From a checkpoint of a small segmentation model: activation elu, widths [64, 128, 192, 256].
Rows from block 10 of a small segmentation model, named by matrix and row number. Rows with one number belong to one channel. Each number is 500 + 50 x the weight over its row's rms, rounded and kept within 0 to 999. All counts start at 0. Numbers have three digits each.
After each channel's rows are labels from the 100 images, of 14848, where the channel reaches its highest value: "peak on" is the class under the peak. Only what is clearly more common there than usual is listed. The data: rendered landscapes of hills, water and sky.
# convs0: first 3x3 conv (model.mid.1.convs.0.weight, 256x256x3x3, each kernel summed), inputs 0-63
# convs1: second 3x3 conv (model.mid.1.convs.1.weight, 256x256x3x3, transposed, each kernel summed), outputs 0-63

convs0.149:570453538428549499470423465582462507504585525556487497484490433598584563456525505505466471524498451544462515429525458529565522547471404560591486593508596515500451519458511535539499491433475485
convs1.149:473459512436531522429401595521540482511435661486579500403477491487490500541524417457505412521528537542513428484387457474445510453500499504586543569512463453485511477524586509444540495496445552
peak on: gentle ground

convs0.123:485451405512448349411492491495437538432542496494621489546468510570537473506519512506408477482490509491541448504551468471469427531561522474436470521446504449511566478605508454460515464597495464
convs1.123:548613428488525487487492508441460556601441437559494500519594513638489531533468469454584523430544431414468472504499499481469477487453483511452403578525427517480513570477463506479626424508530402
peak on: steep ground

convs0.212:506430564465491565396483598598514587578565466621440546486532453519520421543476464457490509433581512438512501502407525544546451533540504551589522506568547478584608470538539502506546509577496508
convs1.212:470480479621510630426498476476506561523561460506525389528509505542508551467584514551462480519551538559559466562540466496533448599539462445492459554449421489493585504319518490541448502518493525
peak on: steep ground

convs0.112:566458575454455483481501480452595535461567441576586470535509532537561467507531494563454530523509529536551613452477454497483451548433474502488401535474457412446635454538381508542502541533481376
convs1.112:519524491568578541372510538460477471581473578485501527497433519466491461506443451480440505454561557438512645557559425474462516500522529609433448502476532477533427453480555509460600497519547419
peak on: steep ground

convs0.100:566499505477466586492567507584375488601631407530493552448477547464566425477555469484480511422574479482477542452483548490482543489469475543354552552546494557553567464500510485499506600558392516
convs1.100:543489458520544442505459441525500434521532585462577521512519523513453551404521542582485452540585528623527537508526564497515404517581514476589467507573500447558482460473472449372517506515463540
peak on: gentle ground

convs0.174:565513482457537556486509494547434576556568476539495557471473522510450485527619473555516570428520478669477520575403506561545565492437427436469449393466488513475474518517503467476479522464478488
convs1.174:539468495452538531422430483454507490577533452462595454501578557552525587398477569492517450524600454507513545531492445469460487560583494624482525497525492541518539571550560550469568449597413549
peak on: gentle ground

convs0.124:520487563446536446483584519449566567504490465503489530494497475534495477470606467565570504498539486488536516624450537510438437584511435469524524530466495514503490435542546500532400503352567494
convs1.124:507567512508482542427485479515514419463397478492483510543455477439493499473458431427529470413564496521477544545438514480466572537445440414534465500520460499418484416480591497502488602461464401
peak on: gentle ground

convs0.178:561488501517404545490546595447508556403472471509458527538563454527499515466493505496520546601462474491542429476523597476430543518460525500431548471600605511458536548544450497497453606528497451
convs1.178:492541411454629643457479406522496445549498431524439496577515575576563498467490489483450476491561535646564455503477467510521467417518490460475457485524472500538531488511442516502445485523445475
peak on: gentle ground

convs0.39:477381389474478438456402516587456474440480528482472513506520523434453489535435546462540483600422493505441500485544451540489590437505523464452514482429628503464380555434603549533524508574417535
convs1.39:473471447463470458570483484461530532565490472403536462455542436465482554424459537369450495490584473582489536544436410488460410578530556488341529442533493440549544555509518496542456497539510480
peak on: steep ground

convs0.84:454558574532464536512525521476529515537554487437496472531581478452533446484472491443493486466494535537469439501404501532416573513473428558427498483561446431542467640520464533576387554493545432
convs1.84:456475444482431396489600598581539507487498528486504564425523558532375505474579551499492565517485575490486378493487498481472537466554524511510551388386470507473497472589507587536530522439510492
peak on: gentle ground

convs0.113:509511426557417508470500509505595485543433450516492480457496573492519453439453521480545606542539480479456457554404483534492456471417488590601548439544458539533429531545486533466452531455452474
convs1.113:407439583494492494533422487556483537515411583518570464521486520459592480543433534520482458436542479520506530525526399567570543546478458512517473550492541570561455464488509517410435510603443497
peak on: steep ground

convs0.255:483566574500562517480453628436483563442512417552474440561532441487574434498492560481486506468487551606439468461460586535456456473510468481512503505569553479441536518519430471455453413574499457
convs1.255:501562439582451519487483488462439553559562475429557505498548641577491528568566525589426521422536534509527611513511500556471527488490559515450470412534524555450466441573424419508607489499543572
peak on: gentle ground

convs0.132:519516489505502527470559536397525586474540494518536529456574528503458524425561459547543480509587513462541460540473549434590604584593514484519487498582547536397459549567385478501458597516414445
convs1.132:491512538564522546501476453544463571545477441559476410522524437530467556467667500486466441473611525463436539553487564449409559465551477425414456502514461538413494412527506479536426483432518522
peak on: gentle ground

convs0.10:571521488517541576442541471441569510456488455402496494496510491550511488451497568493504556530554575430544548487490466502528510506455489479474604491495426410531590546518416522471601529453545494
convs1.10:524468492619504642517567427458500454432505479460495425461510453448525474471526477472428501472538439532471521503518504560509534562492497509517575506530475560532547522527534570527482575519425537
peak on: gentle ground

convs0.173:559511422514373490551459465491434498470491499530453523451481527428538447658486533419474492528555547513505560515447534515472421439501544542493484509489566450434542418469522483558536481454388333
convs1.173:490521421535525517534490535480481514556467463495507526531531512557542422560491554487419484456676532432561482502538515484508476583526449456472493566616561552437466465561475501501427520502492531
peak on: steep ground

convs0.58:566494471556629513573531577360525506551570480510457500534457538490524500560511514562450585423447492554496526484561461486505469519595448497530503406461576552410506474436513458448514479490520417
convs1.58:459513543476513512527512516634550492345553473457478535412401611500498484546537492470524469581467533449500459463528498387502435588425490515581455494502589530459497568478573585483509461483453464
peak on: water

convs0.6:627496589463517587459452489554521475583542526507525475388551456472547587505510515581536564501526529532573472516469443441573514558504597523550490515539515408459425511533482518469543495502590495
convs1.6:565491487516415516545447486521557392466497512464436447587483493409509482423611500480498418446459417530483554504465521487469521471533509460477451419517481523547491583507484534485517455438490410
peak on: gentle ground

convs0.241:462533542493357486561588581469484549440544403516478521479493488511613422502551489490427469488460487620533505515483467492553553533530562452583486527447570387567560471499505578454465531434471503
convs1.241:496608525569482474575461500404442523518577590463493557502562481469515502515496469544528519391514460427400582547576447471506479525478492434413472523548545475548515446465471450472466558533502475
peak on: gentle ground

convs0.217:536561556467431514450399561603497523402485476440606478483474504534446546451473458531538482553530436443536411504452442451500442559452551537590521464446393422554501547411483624412472520507586464
convs1.217:425470528544529543480553428478415405513506477520495554515529476443552473464394539559423446467499420509446497549528493579469476544462590591469412511505394533407468477440422469416504448504405465
peak on: water

convs0.168:444448528585539472496435471530555568439537521540588529492488578530442502438435564441533603519504488554524533535479544431459515484505511546466503502595465477563497435565521463610523553429460475
convs1.168:413445499548409568527392408518495391382534511418449539516514507507494405483545485473450438445493455368421577564524552501525491595528507500518512535558506510468438493478506423436451471531527482
peak on: steep ground

convs0.161:434471515469473550453489481481532555444457460537416542485541547404520443462406518526419501522490368448456547497455495479569528521488556522493490491481497593496458446497519500542556526527426463
convs1.161:486528472494465563584460402444468466554423545416555491524539527516575464568530503497510498431590505544544450569464407509535618449541497508577539508538397518502502531503503567532572486598482443
peak on: sky

convs0.24:601470520480476505472495544542490554489398413500475547549567493547501498552510475484467535574519441524521511487427548445534471503498507531493440494549409508539531529531491390539481470479506495
convs1.24:540470502467488570458512497425530431452519532553449439336535581389422526460523440554529551561455450521580541517464532520401462577499485526565426456482430538524486471423530573481483449531422512
peak on: steep ground

convs0.145:519587433478417574505470518512526463500528499535497426535552404459545373527549545558476555525405452450426478536445510600428464465539517540431533468431520524490545498460497442468558566503532483
convs1.145:510470516523491486515420554503485558472487478409489463478553582616476472556425435480553498547477456528482500506490549521576502503478440374514429432420502561536478508578528475520514468476575560
peak on: steep ground

convs0.104:435441534520515504546505502413447568490486490523547481536462509461499548480501561508496500597516373410463571540375523478466390464556532556469528517468494472452427517339622529520510430508457434
convs1.104:436455485468586543469505513509494551463486471490498581503498472451420498444557506537553473458516485410384574607515467500486457575482544547437476577591468577487556544492497587452457522449492538
peak on: gentle ground

convs0.203:570530484559586413553547596485549508483559547483538537490501472405492381534486583521503563511555462527500544473436549513510489507508553486466510527558520562506472589403503575547393544475523494
convs1.203:443507450459469461572459582381444426369560528442529334501471532423490581414496488455387411463467498529603495410517538466457454578495554468539489442519562570573459554441421494483415499482476526
peak on: steep ground

convs0.139:535442454525432489490547558508498507497484601470437465478496500575451528531467525477460452450562545490546510411506497478508445401518504530424524476476553498578577488519427516442527556507497600
convs1.139:448494521479503538473418404503460556456528455532581476449475510570493479516498446471474427461565451443506604466527394469531507562475508605531534546574485537497524465537498485465457453491571527
peak on: gentle ground

convs0.4:573537479455518460475534519512561546612484340509397452425494592494542442524488499538575511470527407576499468483492471476456556478559456448531550558473476491469519532487464490473563577576497518
convs1.4:593493476566520589451470538545541507434555511428539450485571486481424556493593480467558407500528532532606626450478575417510503483495506486476525437493519480537486557462504523496579492499475519
peak on: gentle ground

convs0.116:499502507463554575452463500501518526440563468486455506452508420515498351504420606486491604583486458575519461463538558572499364517453548395520534514590464541537630514496519513470570485490468537
convs1.116:525499639487548474451508535502443475495582474506475451574534501392548485508459540590372531408508549498511524524398505550559531517508509536453566489496446451563521500403535428514540575506444400
peak on: steep ground

convs0.158:449542531476466504438542568381599475499461442503459544495513489459511449549488488496487526526496527578513539510403446524509416489550542566480399515505532425545439510473452581515494489490481465
convs1.158:511545530511438555542450500458479545532494468460482495411469498440500505460566462444376485455529420481461475413452548455534559577470502469476425434445510469467442433480473482425534502459456536
peak on: steep ground

convs0.167:580527514435529544484512448518526561483514397592420541455552514454397436597485532497513514499515506574471523444378521522566427499536455496427612465472509489551529571526432630553483545576474472
convs1.167:514465587516485416476479450537495524457592450387463528512470472418528476477414504515431482451510584514577486502447484521506486502484586596513531474547426528558431550428524492447526547542444462
peak on: steep ground

convs0.134:539566470452525508479551465500485563526344502483484473496449558479546372588414489374478597548488492480526546499511563547557404536469518466423508481556475579513573491515544526479512502423543548
convs1.134:503586580515533508447531582407424499513542516544431454524523477392557434528426454492482477521529474507497512519442486636532515505547526489434498557510481449490512535403448489524478582548376559
peak on: steep ground

convs0.128:424353481503512465460491645518514480579590439503410435481541444552530525424390553502553529538538470590457553547424430523470539489464488610508534487510463527513469499499488482577571488520553504
convs1.128:442509555527515462493426532531553460430481608548495568461384507501512475521491503410364459487530446459478583573530472501552583478507449497602534513517495531409389434560510494443457442469495521
peak on: sky

convs0.209:564518534431454575529491446389444540474527548582536524523505438560528482506510462535537526483505537451514558547600633533482407481447516494597508574515440476460507403456571556549403471493415411
convs1.209:472531463486534503473551519552516487460550571538520473562448460489469522540500461570579548592496454593528481513501509476543413511515500502504489497500544429506500545464491507593461545426524529
peak on: gentle ground